config = dict(
    subsampling=2,
    positions='rope',
    steps=6500,
)
Rows from block 9, named by matrix and row number. Rows with one number belong to one neuron. Each number is 128 + 32 x the weight over its row's rms, rounded and kept within 0 to 255. All counts start at 0. Numbers have three digits each. After the name is the row's rms in percent of the matrix's.
# fc1: first MLP up (model.blocks.9.ff1.fc1.weight, 640x160), inputs 0-79
# fc2: first MLP down (model.blocks.9.ff1.fc2.weight, 160x640, transposed), outputs 0-79
fc1.203 101:154147177034124108160109098081137134128118127133120130143106163198121137149129123156080083084154080119161091133140166123119195205106121133108111107096068171117167115067089143077124060164117072100102144092127135061085151120138122133160161087
fc1.204 091:157125076089111130091105144131154176062100167184114136091066166177126109103189122127111125087093099142123129197121142123109111140130145119154184098200087131156130201105095153096109144106140141150107096131150126103125135100086141104123132129
fc1.205 107:144092158134134104129131148149135140127086091159098175122090134122139136088094156149059111108146073187129143159054101121101176144091135107122124100160087138079129149093118162092134178100076147109120080106090149122102148101083094090158105142
fc1.206 095:172145100087146125130165071103144119134101138143094148151125147153101122091119083139074117063131114142159142120109155098130148115101117171132120160107127140061169178033085102102135127159128125178132106055130113050142128110141095079154161090
fc1.207 098:148158093081132096175107177177162121113084109164151134110090163113173136109085115174100112120135128145139117167134093112101155109104178160155177106134090115144138115072139177122179111145144129135131130134122175062145135087124139086158131105
fc1.208 102:142105116115066101170131121129145171165090147094067134104111079116110108101132164127114117038163134130122131141128138127120208116067124142080121132084140088113154151159144175076137140117162104101140075105117118079110165060121142141185130096
fc1.209 102:112140181062110131133149178088099125147068144121126174158070147131103065126113126090084119102166082137082080148102148128125173108130095113153113103146152167151170098166132185145124122148084107170075071070199115142119097129146139075086111125
fc1.210 113:147164166087091115145055121094171133151094116155089169142125144186122119093108058147077157104129139129122089133078157071107138092140134110083168131197103119079178130075125104143163143108174175129118115090186129099109114086132161110120167093
fc1.211 101:176136139109132085172077123113118144140067148101078202112132153151214158093127110141120120160151133137139072134156161141139153129147123159115110156090142171122164121046158164095108105166131136100088128116130137114142150101130173044136133145
fc1.212 097:118138114073108137117113154077127100170098080142151135173081151157141172158174134168143118072160099089164111190132142128135107115108074140131177152103172156103127179057109136133120111136175128187105176057141182079115183065134119146103138095
fc1.213 098:219155161053178113128085143121094134093101121112118186131101163136089164121167154136085051098106102135138141143143112111142151163110106154117119093138127141110173165129168159081058110116149066099149100110117116134115134096180141146089120104
fc1.214 101:179170188095114096135118112147103151079103157141067076157134120170114125147143130134078182140172168144108112114066197124137139123105128145082118137209117097134103126082123140156121159154133110162128146061106122071163111114120104087104152155
fc1.215 096:195094153094164116189103165114173121122099069104104118098134113176122145121098113182115112129158115099063179168106137051094157140098118129151163145081125147156167133098154149166120164113103146165105114112083119072133115029116129100147127129
fc1.216 101:121174159089111095149124066139122153135132074165150109170102150108123159156098074111123139065092088152130103179128145091122169112125156163080136096122116123051186131106074137115123092145131156117131085072118071113140095128115160152128164092
fc1.217 101:115092145107142113192135109080081086075122124140080141141100118187106175132112133163124151070128071172150117099067159109175088113116113119095125191143095168140122168132127107106126093094179146150138131144174111064126103104100078067142131109
fc1.218 093:173153170089120120145111129126147066170131126151150128163136124143091173058105173124165119090145059087133112160144205144133116099062127116121155150184138168143157101053057132072106127136144127097029121073137123096141100107134086113104135164
fc1.219 098:154157114097159120121100110106108145134058104153119085169143069130109156104105077148120072093110165159145094174197109072109151131073103168171154127131139132107088120124060096152069091115163124118049103090074158109131109137169107132135136110
fc1.220 097:131114147096142104136168123089165105080179119178094139155139157154052167086127127130088100097126118094125118181079183136116126131087097107105145174153135158083101128059125135110110138136165119157110126086177136113172097127125115063100136112
fc1.221 108:153114098120112162114152162079119134120118176136181084145162129087170128105153141167110166051109120087149080166132156158164152097084115125112150132192129158116122144103151179043098140165169160129106181092094117116134104135127181127174168083
fc1.222 101:122098132089211102134108092181074071158128122133111123129092164162147151126147104106088114107099078118117163139130144164107158176126143131122118132081146153121146149137111060131042143090152173130171098082109166073139130085111169096128144066
fc1.223 096:176141111095081146159148083093149106199138188169121088109077173194159122077078142139087106028120091170173127171104122115137140146099151101152096183127148125104190138086096130090110136136140123148158103052124161133113149081144080066134108175
fc1.224 105:116112141115101121152131197127103164108120161105090139166118155143131174078175105140031134116154101177156117143033167140116154119128091103113128121178128104076105116136138142150155125061162147174141096096156102099111105065154138056105138147
fc1.225 087:185120126071104132094081112081139097067093144153115140196123133165127144133141125104050130123149106124105094213134134121121134175096140094102104091159119150066119158103152130189145149169130097140096137082168158107122085093134097113091107156
fc1.226 100:143152115109134129190097118171155141089142175168107098142117082139115128126146107148090134079135138168142127147151122176148159120142159117142171222139154160144137174133150154121075114080088158147119132116127118107101126102121185094144126140
fc1.227 096:142150110088162103141098133155176049114064073164093141152117165170116150129083137125098103125126170091114068154112104164164146133124176094143153141185141136143149208059098125074113157086141142169128172130114131110146137091146150131159167095
fc1.228 108:176137104072112099121146115063119113075128140202082099122137186129078089104117153122102083111176124124176098165055125123151118170120127105177096046174134169132113101101110144165151109106132097141093126096113137134137118025040137088095110145
fc1.229 095:194101140138115080096122150127072144116103166079159075129068144117118127089072124103027161123132130128134161135099182085126179109092099106118151168117129192056153172099138119149088099130106096124169092116156118103136080081123121097163114102
fc1.230 104:138098161096151116092117109108135154174081103130073118178134142175122139143113136181081103119124130205105162167062178149205141146107144153164101130148108146091117130151128148088160087117168111112093101047084140058147128102149140124133141093
fc1.231 098:171124167052144136117096141157114110172081124137142141148085100131157102150156093202082131129134094148179098144153099132162168178111121121074110123164161149128149133129095140113125152143127109115077114075117100113188152148182105136125174123
fc1.232 091:144049120069183170128091113091101125123086084103054107139130151122155147095100097168060088063155125139219142138147155138170180117117106094136179135142083140145144094129127084117073101113093123132116108078181175049107119094202130128144158099
fc1.233 095:126112136083114130119098141155175094127052124110115122176146083177152082118111118167083148114122128121097069203112124186115159112161091072168149063129116150118146151083154137091078109157177130167145128131153106108157116144142117064132174167
fc1.234 098:125093143084184103157188146077150123136069116149109148161140131156102186103138118154071082093140071116107151166121121090119138132085105097093078130107131139145182129115081122142177115102138165098135110078083133128179136046105139117121176072
fc1.235 084:165140098110109136078115111100167145117099118111061158122106165120066134118103084175102126116171096124121119170105148080157142098130123144156103100128178103063172129105087166080165105134132092049151124097143125070113168095094137115118113112
fc1.236 097:200099122087095066125088109124163091097112122105073176126162179090127198144159129159082136118171125142138094177172100145112180150144137113120142150108135155133135133100121144143128142108106109103101136104119213100164164094179154131118181180
fc1.237 100:099121138080143161149093136123129167105100164164055116123083142186094117087132083146081127052133073115128099208173062141119127078062079118120176122159087147115124112110115109160092167125113165136111146155096106078140037089163126088148148099
fc1.238 100:159152119091132135150131088124146124139092118139129133138066131144137128090081105172108181103155072088129144169150154085110174083143089047079145144094148133135151041134154175079099133153111139083088047099119131195136135137133085081183126133
fc1.239 099:194098137153075121103108113121118158134127151182113182147159138210133124090141070155119137109220137100101128160115133118142113146151100187116078116156137103099170131136190057130131124153095189158171141077126136137177142091168159105123139123
fc1.240 099:132182093054120177126142079152139089150093141162135054157123094121125116128106162161109131085127180136120112178134146119147108177114154130103170193151141161074164157087131139128076102183181093131092119057145173086152112113087130111112126146
fc1.241 099:152141119094132130149131105121144132136122161131115162104152210141136073094027123116077035133111172164121177161172165114141146078109121113127089154107192108108141153108080163169181143115099119153193098107097165148135102139158116082183087111
fc1.242 093:156114142091144083164147093164114084166153128151100136141129061143053139124120100157080127071136096075128140145112059104110151099101125127085121135093130124141168121088130178107107092109134199153153128064104147053130079102091125137076202072
fc1.243 098:209093141095139133161102099128171130144097115192087158151109123189128097113072082151080116090164099110152132124138163080114158104086113092118139135119124136118185095110137108101156116135120094136106130089176137137125149089131143087116151083
fc1.244 090:164161142127112150119105129087184147133106110084115084138089090106115201113163083177119094098149153091095129165134102143133163083132067077098121138121096115154130168127198157093160108151168074149093109072164096107146112055086117083136158141
fc1.245 096:195139162088045165151062130084119179085142159139107184149095115219133134114093134142051167104147106179172145163103120051154130114091078119125085145217143135143130116082092124116094122039165158117140124085117123120108093064121147112117118122
fc1.246 092:213124116091136103165151126106107116148102159149135125186097118163106140158149138156035109136134111115077163133145172150184162157119116080178142088167184153107089091145144096106107098135189136199130116151127138084151111087137083056159117087
fc1.247 100:144117128086119089146113070112091113121058108160120100103116116149129143148088170058069143109153150161087136098094162108106170149132125139113154140132143106116172081104141178118124104117159139076126140061135160109150128052182130100197177155
fc1.248 107:089109081091109064145168147161128139107104143125125150135120122100133172066092132112125092103100127090180149161090175152110103122154182167176132159189114135109165137109080155108159116112178146079130124083122162068113159058140115062129134128
fc1.249 107:149102163078129079120107120119135156125111127184062150145075145106093174093080068135049102113177129059144171150103163121113154129099111086144143193140091116053099126095099106118135108101149099150116167093140115106131107059134144132112128126
fc1.250 097:157108111135112155143122127140167071123104155119087139124097130079073164061146097132147146080127064118172114149126151118124099104115160141044112153094102157154189129097143170125130120129156122148143114048160071086161093108061099101122155144
fc1.251 093:109086108042146138100124162162176144131083126120084120169079099140140202111142091161179139100105130096128113176085150159115042153170105137140136175101147099111110168080161182155068111102091085141115120170134151133139161086106086106142139148
fc1.252 099:181192085095115118125094107090136091070092158132105140129177117153103123175133069166125121151156125140148121202215126155114146119126132103168116120180234128128157130115129067124083167084187141152125158138116104106144103077113148045083166135
fc1.253 093:145077120104112163104064116181125138068115158115110099112112138108153124122151133158064131116144121148059093139107135084119111142103134158126192161115156171103136146120121141141134172124177104104085162056155126131121089103142109099141198096
fc1.254 103:158109161070139125140106142191109132105109132107080131111083140153156178049133139145082118036188098175121160160112141155136141154048159122168120116156120142146156140105163150085105162143096087143142104074095105108149066095102129124101174109
fc1.255 097:159149096091128134176163114087110188131099125166086133126130120193120153154106073124096086121128075097159151175135127072151146136110132074115095154110114082082153138105193124164123136120115120125194102110155159116121064085079174100122160105
fc1.256 102:123086171051084104111128159091139148118045150135098151155132149135148122135160093133094114135175101111134148145137166110151160138108080168078072106172103144123186116112073117121049150171114097174114143110087112090135123129118109098144141086
fc1.257 097:126146096088087111148093171089130112138113130151075123186131138170151147132124155162037140105146090122134112163143133137143105087093167151063078073127157117075098130098101134129104129071099088085107128120119157137170136053110116120125140117
fc1.258 098:180094108045113124130094128134091103147121137180059101146040154193164159129094130121085092099113093104168206175130168079115143193098107148139155124124125142083122108095125209129178122149109089123149099121098139114129108099158108097146118100
fc1.259 093:151172146137104149121089058151191083145100160155098153151130117132113155049105155135098128113111150141116155108129173128158164107112118144194144133166165089158159123099090110091149106105158138124074126139119101082133096125139153128133099100
fc1.260 097:128107125099153151139112121110139102172098163113135073198130132148127165128094104140081161075154146139112198188127148143135078129095140147134093122130104144150132134096149191148080093113113081155121063080150085071158140063149110139152156098
fc1.261 105:147133115102112102164118083113110143145073111130086184122113143155178134075095085077082174125161108152169152191156169077121123138093111143138140079077061151032149143136134120110084068100104161141072119064115119080130102091153124160124098096
fc1.262 106:135111146059072095210147157100125145112130155117112164143096138141116114150073096161044130093174106153165122130112211102115128127062107096121169123145099110115086141112120132142109120122126114120169087094096106067153145033147146114128146127
fc1.263 107:140097087099113091121108112120154101113132135161099108176073113121168138155101110115114144086164111105111147195192136121140139094174076119112149112140111198139147165144133089131127082174132088161120169106150135028141139101148134127131170088
fc1.264 092:185122128093109141165112140091097074135109155115117103130145145121124169073122102127057116153172118138190095127173150142087157133083173064128143134205129150160113134085029170127169142114132133124124181106088103108192118148141163110159188117
fc1.265 100:128126129047129143161145123155101150141042142154114148133092141153110115131128079135110139105186127174106126114163171120127146133120152131180120183147145142106124160078194155110130115172113137085152111035135123105167132098147090146121137093
fc1.266 110:148096173079116101137145214120092146102094141094107128140122097169108149087068124191103157088148121108168141140073148126177138126117087095139159170137085163120162102085068183114116073094128150119097120084099130068153101078135153132143105096
fc1.267 091:181129099162082136085095094102098113106113126147028120139094159116110157099044123108118095126140177141146164122105207074120134088139070094158099128110109114090157151102128126135170117137075165148162072115166138110151163077127111104113155127
fc1.268 107:195108143081134084133150129140145152113095125142073186146073094171130128071099110112112130097160083196112137145114196081121137162115105126146116165095147165176153119114110188127067149120153139160160117077088112083171134110212116117089150106
fc1.269 089:191143067133107137172102138100146157092155118135057146160121107151079117065105146157123110103157119120119153136118184119187153076106065073126190139127116178153113118099129164183045132092148094077113107140073146131150100105133098083161109133
fc1.270 103:160196153093161105172123110084132120117113114171089107107147132150130123085060052113098102132163090179087171136094118118138182155161102106106121184166140129123193177107147139101116121050108142177127085095068090100151140125096137123109159107
fc1.271 098:136111171083120155114125117102111114138078144151106118155118132137118110137105081185102109094086113076114146149153169105115180132057151089111132167134155154122126200084129109128101125133153086104069107044094125083190107153093128077186132132
fc1.272 100:147151158096119094125120091193147163196113121119091148163122174088153145129139113099141148097146113124161083155142129125128155122085075091141080108106148090098175096147112162094067109142134153113138049111105147101106111068150077104092123106
fc1.273 103:161092119134113094092099126110123113108118147133091088154138187184099149080133136132063129133140117108138125162046164143109105088127114171073140117183139161102105159107063149133113085112141125161181169066127106090115119132103133138165141107
fc1.274 084:138125125098130148119123130166093148128202130106139088120176112115110094121161108123155167099108156123061162137097076042124078154162139116139158108149112113145088142139081135147130138199167120109120183141120158123106072156156166103115171157
fc1.275 094:174102163051120147147216121132164160116085199153135092082089161157140120111142121129101100151148108142149107180108151093087142123126089086153124128166099170137122146135088156099107128134162189088087076076058142089139114116118132112149086122
fc1.276 094:172145122066109136165106090111143122144109171156101137142141130091122111095117081102050093155156074138135123158144113128109143133105090107135179099131121059134108132135114083125062079152115126088177106114126169134054106057106093133118160108
fc1.277 094:123079164038162149107118153096151131148029118145184137168131166196131148120065088106094165127115113108154113187144107141137108143116098118106145170157173114107093143123159135096135136092131112135160089065117109144087068105163160131137144091
fc1.278 107:139119153063130082159138112132152173089109137156077132158128134150125138079165155068099132157146136133120092176115096101072108130114133079132148098122124165090148117068128115120098152161127102129139147075112104102117124114126141075075161046
fc1.279 099:137104124112123127103110146102105190078055147142114135173156145187138129107151137126081146081140143142171109176138154094141114105126140141157145150166120141121162117108123173148062109106131130124061107068113159121159111058103119118111153179
fc1.280 106:176125128098111124084151056104093119122110114114075120124148162101102198130156174160107154104155121176080136149121162158101113122134125133058151076153147165105113132103176116119084068127162144114082086087081167122161117119148127044140175092
fc1.281 107:132138119113118068111109134109174156175095121119086112137145135126101143105052116157108141091179118147155126102081121111118145158137109083121155119131137153069191116062091160111126096107132116099111119070137089025161180138096097068162131125
fc1.282 100:174103150127172096138097116123149108124132132119038128144100113162143169065096135154095078101194108161189054133110095124088154154099119139066128112127122155133160152102143099135113108126137122184112079059158125103158138080169152102152129136
fc1.283 109:169109100095066126095121119142190105129119109064106147171101133129134140110108048182061129069146160168155133173147129111084190129101120078138136128115137109124172145087112139098130087165145112118063134078122148089135101132188153090111145115
fc2.203 090:134159126024127102140144085161153115121138150187060073106145096130124126182095130097073107104132110140158138181142124136072113146090121063110127118162077115149134080125065113130110155136153133098185113059081099130101086135075133129162116131
fc2.204 085:158142130027160113164129146143142130104155170116106101112144118110114110154098089095104106093190139178164100184104084118080122107113118123159119127163105095134165061166100171106163162141150084117151105101130115195112109091053158194132107074
fc2.205 077:137155122028138141142099131108107126126119124139115111091107119070105085113105149125084118047141087164147126176098081159086095147092084090141140152172112106115126093162060165134117168170138102068156126084144079169087073126090144135145069115
fc2.206 083:128124125061098137128154090108137136118145103159071102118121145092096122144150125115141107072158116114162097200154132120145137147083098079200096155158087089113091064132093217101142118162182123125164102050133093122068109115109117111184090095
fc2.207 096:188134135025160102145118114122105142139097110155045088110121092111101094140144103108109160076188125137148101209144124182088121115088111130188108128188071121104128104110074165108143166148153115131141126077114087081088125085086151113182110090
fc2.208 099:200133152049118141123118105153144123140156120135087134148110124095050149139142094106099113046125098145126103193187089149088100095099129090180130118166127132108147107118102141137075128066180130098163108080114072112097099099094146147148152122
fc2.209 107:162124130086177153108155190128150085121148100116113087179121139098053148092148126102113155139151046081161070225168127133109080127141160096145113134142139123153115122160097168129100125087156134097121110081148112148107137077125121128153146111
fc2.210 088:167162128031089133140097094141098134159099134220052122105128121099065098159110084113045084075139122174163144223121113082071138144084126064124128160134100129108147116158114142110129147147159138112143129056117074145116114119085121157182099122
fc2.211 102:180124162029089106188118130176160110099075127152147137096088133104133119144162110173163081070179150132113136200146138142181100161115120154136120130137107179164096124078139173144119136176165147184144122113117148122081117088087103150154161103
fc2.212 080:186147124043087141115131091107105138139148145161085113131123138105105063121108092094121092078131127140189094207089086113112149108092110133160093072141122094108151077149081178092087164147157149117170093085131069121121110099064156163142112087
fc2.213 092:149166155049105131146113110123131123144105096185039135135095124123087084158154095121082097068128122150163087212132139173110137131113129119150140098131137121104080095169063155104112155124158132136135116084070100126133101104062154083124116100
fc2.214 097:134133122018150092137140087143119165148159105157097099136114110082111077165126108091128138093131056077166094224159113134097160163085142105142120104140106111178125137086085174119166159128174180164176128124128096097092100100103145096228101114
fc2.215 081:129187160032149117130106113118097118118129130164094119097151081170138117138091088101095169076108103113187104207092105126090155145089121159194093112167129081120145094141084146094106154129155140113159155061095087105136082077108151122152149108
fc2.216 098:140114154032145161113162133110170102136089112182065146118090128123117113167131102130073106060144085163163097225127108146129094118089111142126129156176137101108126049122094128118092165179182126110164085090105099163110097069072163151138100099
fc2.217 107:102133165034137120143093070133172137145095126152024087109132100122117075167164110157121116060153069117164146226123148124107095106068108093100140125143131108132086096121096179159114180168176158161141145078101094143137085093084094099138133103
fc2.218 110:136136125016147089141150095114133118151096149203053099124120098086123118158122081104141119101148091074181138200096080147118137128072098152146136120164103097133116122123067175128078119153166152090129104065071081077134100059090128141171160116
fc2.219 116:105124169050134119123138119112163105105108095144093086137108089136114088168181058126117147090151091104184106223141109151126083107069081190153143138132112115139090078131108177133128161145157128186113085100110099137111108073107128095152125114
fc2.220 105:150147118035165114104127146120108084133126115146065132122161134105135076074115092140064122069146141164197096234149136157080151121118115089171121163172099149102117082135120139110103190145108123133153101077190065127138126093063147148173109065
fc2.221 110:128159151000137097098132136182199123170119120172054139105123134108142137099168102100137081103123126125137112236096120112103114185127116205098155106104123130151111086131102142151070123152132096092137070139167121134174112046116114136125126159
fc2.222 099:133141163021139110116131101102169174127107109170094134103128108129100140142156084062098125054131081090194105191124066117093112127082126153156137129154134095093128106123093202151079125117190154120145148076114084110129108125093127106140165113
fc2.223 092:153140137029147153110133125075166134153136099154074155102125099087109097157168081090087122074153092139172146190174133171078116121044130119127111146113126122157119085092108167113117121162168143082197082059102073153134133130084131132144112109
fc2.224 101:138136140011182147106154127124163170167130121165081068116104090098099092123151111111101123095133104107153091255148148122095125147111149071153141163137142135179128117136088183131185117093167177162140123076110112120123131086119139105209126129
fc2.225 076:119113168052163165107170146152141130146150097127109096151087153090085119133154155119120081101133104094132076210101101122130092151163141084122140124130110152162073108143106190145157145137165148157115107093135113181081113089140127160168110107
fc2.226 103:148132136031143094119120094147112138140111130171097111087116099132146096110126082084115121096127092103178092209096082099110180180091114118163113118149112103128150093091098142117098154156201122091183131104127094161137067081082139183171126143
fc2.227 074:136114128021114136152117096106146157113104115134104109136086140100090123134110113084116082058158129151176084170106081135053134125087120090144103140139109130113128101133116168129144123145148105102176090070153104148073114068076140133161096079
fc2.228 108:164137125022175105087118142126160098087107126156071125079142118127146165141083147123087125063107092157169130237124125151082127171124110160130169120124065150111121081088047071083091142137143080071147115084159097139129121076087139159158130165
fc2.229 127:112167118000146074107092095136129127161153108161057122098127066108130101142133091094180115083127139100147132255101113138133142159105076134133141125141134148153101125058134149129108119145150095099157106078137095117145117022106127139145115144
fc2.230 083:125143122037093119119135104128138096141140116189113123100165136120076086118102097113106134095165097150149115199157093128081139132108160093155127091153107117147177107181048151092074190124112118106149109095104110192140111066059159159120122123
fc2.231 063:168172130028133124128114106119102128156122151199073096106132101102128078097103086110089083062149146165175123186137089132063124114100094125154115134169088128105140060169081138127117189156157112110152140077111110181120098113059149163128096103
fc2.232 112:157119137016156136139120101147158130133080101152071107117104101137100115165153056102122128084129076102175118236099131171117107108072129109137155155143154094157121102103120168133105104108173123116142117084131077083139117084109112112151135120
fc2.233 084:129146134045121117129125107114126161107156139120084147137134145095140064071065062132108123067111139177146120201126106143063101120129117127182105131170111116101155083162128138078094157125144112136187130094152087166142090100068135145158083113
fc2.234 090:127171168038164124126150095155154132116120106134059089145117102113087135149108100117119117115112096124132097239162157178137109140105167140160143144143108131118112140111077165100166144123157137116085104087104102104118143101097128080191123129
fc2.235 095:149144115000165136139141141134161111141105139167044131113133093123071100140104079090108154111158134117180094210115119132102125121092139124174111117126112117136134090142092193098124136146146127109139101067112085147123127105099127127209143117
fc2.236 109:119149162047156093104092079148151136146082105187103107110108148087098129163133087104110101100122099080193114228124137135141116147089154117115135098120122174134134117105077158131089153150163099117124150062072105120122124115126115119134162143
fc2.237 093:182118142066113112138112114137143122111099155149096170099124148115134081118141072097123089066154127138125104208124084139088119123108086123116144106178119088117153064184129123131106191114158100150191151095092103146099113072047149145110114098
fc2.238 098:156140143036144111121100146122149123120079095183048125116094124126120101113132089128101168052176110143149089248151079158103088113120103094160101123158105115122133094105099127134132155156146134145163080054110102157150112065110136142114120099
fc2.239 097:052152170000140121183107107115152139158136072167099092097101133104094124141098115159122139043144040150145153205088111162105088148131130148137123128115094136109109130069098174060111133143170102104119113073107109109144117110151098172146112161
fc2.240 076:136184156102169096135117124160103121155094139142106136116118085088156095157124094114063058097124091081223091184110079120079168132109090165137175152156131092121094072183086153132049133188136128159137111119160111165089085122079152132154115128
fc2.241 131:149163133039154079168138115125189128117087118157097122105097081151155114161119104077103163032147074121133126196120106153103084154087077139133138121161139116071102139102101154135047097157179133104143111112126052071164147074131117061139127163
fc2.242 087:135131162000130085128134114117126130142112098206063101122117074129103097152132101083078133074148108146159085222105069147094113138097102174150122152151140128117141091100094138105093154144151149094159130080077071112153080097081146120151134121
fc2.243 104:154109130061136079130141118123104131173112133189066104101164110110104092156142140102087154057165127136152145249142124146080116125058100070141129158155064102161131100103094132134144140154142157117165121062127064104114125090104156135173064109
fc2.244 070:137133130050133103126127118120107099136144149203074098106129091122125098097129143127084129082134087114185122242118107152097151129110103107140111136182102130101132081139051169105096162194126100105171120044134072125110125085088165147174096133
fc2.245 091:122160170000165148145131117144198151178111113124067085103113098117081114168141114088113114075116107124122104247107121130106068132144129083118154143140120101135104117145097220088130125106194136116117115101132064160124108093101112127183130114
fc2.246 078:150147128014114085149113098105126111144124123186102134068170102110097071144119096094112113064108075148167125229100078130091124149100105112153134109157132116128140080112103161081101172142159108140152152065073090165121106089049134134143092093
fc2.247 103:143119141088166153191133082142132144131124132171097126121133142110078070188157080108103107053153085104181154173115120138068143148095099114165128160151156093079129127127070157097114164159184134123111116101138084111109104128087148093179127094
fc2.248 131:142148138106146107167106168120136150107130110185061152123150112115112107122135058106094142087118092106160144173122127140126126124069099148193120114125062100086112092113072174107096149155193121133159097074093067115113111126091126113158104103
fc2.249 094:170124148033123149131134153123180135157096164166048131104124113138100119133121104114089101049152136163140072188196101119107108114104096145092168165122138107112120054092092145108115173150148134131147082116151100162121119099059166147148098144
fc2.250 101:135168148023165116112134087115138123133107123184057125133137095093159091140151128117083109074142081127175122230108137170088099119100098130146134125164091102134112074079072160108136146192171121126172108035127062092126098083079129129161135112
fc2.251 100:163120147076098127123122123139140140113102105146091132132101163059146073116152090119121080052143121127158108183123100150116104120122096142129119106174104098098093093186096143108095176193179125151175161109099085159098066104069107134101110091
fc2.252 117:150119123043152125112101132116117153140109114129182091076102125128107119085115092108143125110105098106163107174121104120105140198126141074145119153091089125140121111113139200107147133086157116125140148096133146161114112144138054181229176149
fc2.253 108:123177161058115118157122095066114097170069121131036108123101069129104071130132079117086131054117073119170100200087152136118130099092104154157114149129141111109113136105130176089097160153142165169134162077080041095113140096095137111145144087
fc2.254 098:185160175042134119157136083160187175159097108089109091121057107145123171207109129102111126114152074128124083238116126137097086136157098116116181140159150125112124106105097111169112162117154142136100156149111097118095097095106121092143153150
fc2.255 083:098163150017136153130136118167155162155084087189075090127124112145062113152145115097090153066113042118136095245114101129084098140100134102148120150163140102115119122083080148108130125123184150106127127032147106114116127118114144133185144149
fc2.256 096:117158160082123102141151071132105111164110105210078095110125064120112104187086152103085113107140109157176139145075119096107116121098128078153145181135082117134097094118115161129120129158138144137128158056099098131062100147072150124164122079
fc2.257 089:151110174035177157099161131170219154125146118151089063130106167118085106131134165131106117119137037145157077235177119131141094156150126116149179141159164141148116126130097150120086130112163158102108069149180102147126131077071140135183129179
fc2.258 094:148110157000147156095145118157147144148147107135100082133077173122119094145138098073097093109132075119134079240147121136100093143115130124103141142100127141183109110104126174120118132133186141135143085129144066135125126096096123138160133130
fc2.259 100:132147126015145083152112101104135143151115147162046083114151104111134076158117101102095136072122074104143115245112127156094099117098082109159149129179120108142117120110077161086095117105156102096138120062091081087117087025106144142159144108
fc2.260 059:124130125150110109098159135125114130066116123151141151147077161157114116104130167137084120116117051115106091092101125151105094121143102152149131132129123141058111144115094098100137116147119181138144126082160101083162120136128115117163184124
fc2.261 083:148198114077118133160098069140113183131106091173059130106141144094104081124102107091116131064126164135164124146122111156094097132099130100161116126166100077097100092192069121131137151176139069124156132068089110163057085117091132117143088098
fc2.262 091:180115157016077149129134117169126104127120107135080103135102124138107071154122095119097081059151100148129083210138152131078126097122110090120140180145149102131114063140084178121108180156134136147177123074115107147087108085082161179158100096
fc2.263 093:080157149088093187172131124111170133167106096116141109137074106157107088155132171134138142113167124156074093143143185143178083111141119129114127166162156108078082116155095142097199181203157116171155118102100174119111135139129139094103090120
fc2.264 126:113160119035127117166133113105167117161103089170047098102106104117138073129142101140129109058154083111165112223104163187102102123078079154136135146156126116118094082089135182103092151151176145154141118053119113082160122075105114150141143133
fc2.265 093:196151173041093149157123102142137140188120086169070135111131100140092124152131098097090103061179129166166109164150126137075103103114103087139099176170102137139129066117113122151116120135180142107167116056104104130092107100053152170158118086
fc2.266 086:134152179036177124134128084184159188170113134148088069169108115123095149185113142110081134086116082125108101245158111161104099154104140107160156173171108130125112099121107128159128103113203142124136114062163115092123138112078114117181142149
fc2.267 108:094144129000139112162115087129164150158114128130059088128120100101105067166109113139140128063138126101114114245082167187115100089145072090125144138137114113120091145116103183088170111143140115125141162053070083119136127060104130135165122128
fc2.268 106:151107131084148107137136139176182152151124152170030121110166125148090100142117096143106133042150110116160128184159104162080104123072102105144130171123061127131148069111084185089130165122163156123158103068102064083136133138093136133174138127
fc2.269 098:131125143031160100123132090161173170127130129128105095114106117101117096180131114088179100102129114092196102251127137158105109139086098128128160160153169106151105107087112153157113142088218138116178151135093117115091119046088109137180158153
fc2.270 092:155136149026130102164087136137120157153101122163029077096129095124093119127127092117110138072181107154176117218132107132069115116095105103123106152187100114128142088100068115150093153130153109117172114059108105112150084099073136130152111108
fc2.271 075:083173146141146079141162125119185170150123098200121143096111151083074104104116208115066088061142085120095098128127134175135106157154088087177153098171115108092103110104069164096117119133134178122132146071103083106108126155092151147120134121
fc2.272 113:166146135063165071107143109130169156139133112185086124095160108096115090137135117112103136092136095128162128219150119173087139116106106086174142156153085057122131048092087151111104142121169126115149142055057070114100144076087138148167134131
fc2.273 087:136143115000135105140110137136161138134128128166078098123122091101123089108147119117091114085177080117155083183133128130100136115070089127158117052171115083133112104109049172144089152140145169119179101069113089132133083079078137119140112078
fc2.274 100:062156143255140108130127129118131137109097118160164149141114116120155136119094167141082106135069106148137123021122157140110115128139119097117157132145121143115126114161144139107105111125121113089114146108153134120094136238132108120119129127
fc2.275 110:148114124000155162136110134141165130137125113162070132121122113114089113167149079102098127038123144126132094231124149188077111120128089061141135175124122126098118095156116163087136128122161108085108086097094093126148138086128113155174103100
fc2.276 095:139109171025165126126148133173166125154121082145090117145119139102093119179205101075104134108153037126153101255129097171114062140122137081118157145140140098159130139122113149135126112143173169151167109143132089106103124057113131108172140137
fc2.277 091:196157147060129117105118105131142154101130139128084135098130150094119059108096094070097090065142093165162114179120074131051101129103118129161115132152113100126143055144091160125114201140177125122191119094102076189109098093073162176158116115
fc2.278 086:159156149042154095147106072159106109153125144120089091137177056153112063165122111143074120103131106166194109161119130158065181107119137070161137120185038121155118076136096133140110217146132138081144122080141074162126086119066133156191102145
fc2.279 101:145165111063134094163088114140129175077129128158078111087136099094143086149120056086092146056110106087193118188157144163071155122096114144155089130167095101097110074141095174094129148153167148122141123089083073129114083100096112106149144079
fc2.280 103:144105139100086176139104135083149149128110117119141136119080161086094109143203095111156163125172109118082125175166129193161080138095112139099130080114160064168114153152126193107180167098162133145131120140048122092140163124135139158092131099
fc2.281 086:075117138137161127152137151124093162091043115126121117073071100123095140127068141108161140095091131163149139158073127109115169178116105095161124155160127024113144097147077123140152164158162134155142137103063203115112141138079139151121106112
fc2.282 102:161145140057144097145120097152103103134094125197059111115165119128142085129101150138099144058147101158166121214100116168089092135108139079145113137173053113130146092095086106149123177138103124088166138046133078103064103072094132171187105102
fc2.283 104:169131151042134098130100087137147131174083140181049110110118093125136079176126100098088096098174079149186136192131135131070121106106122126125153168142095126137106069110081116132092170161157142122137111071066069124120100086053142162135142106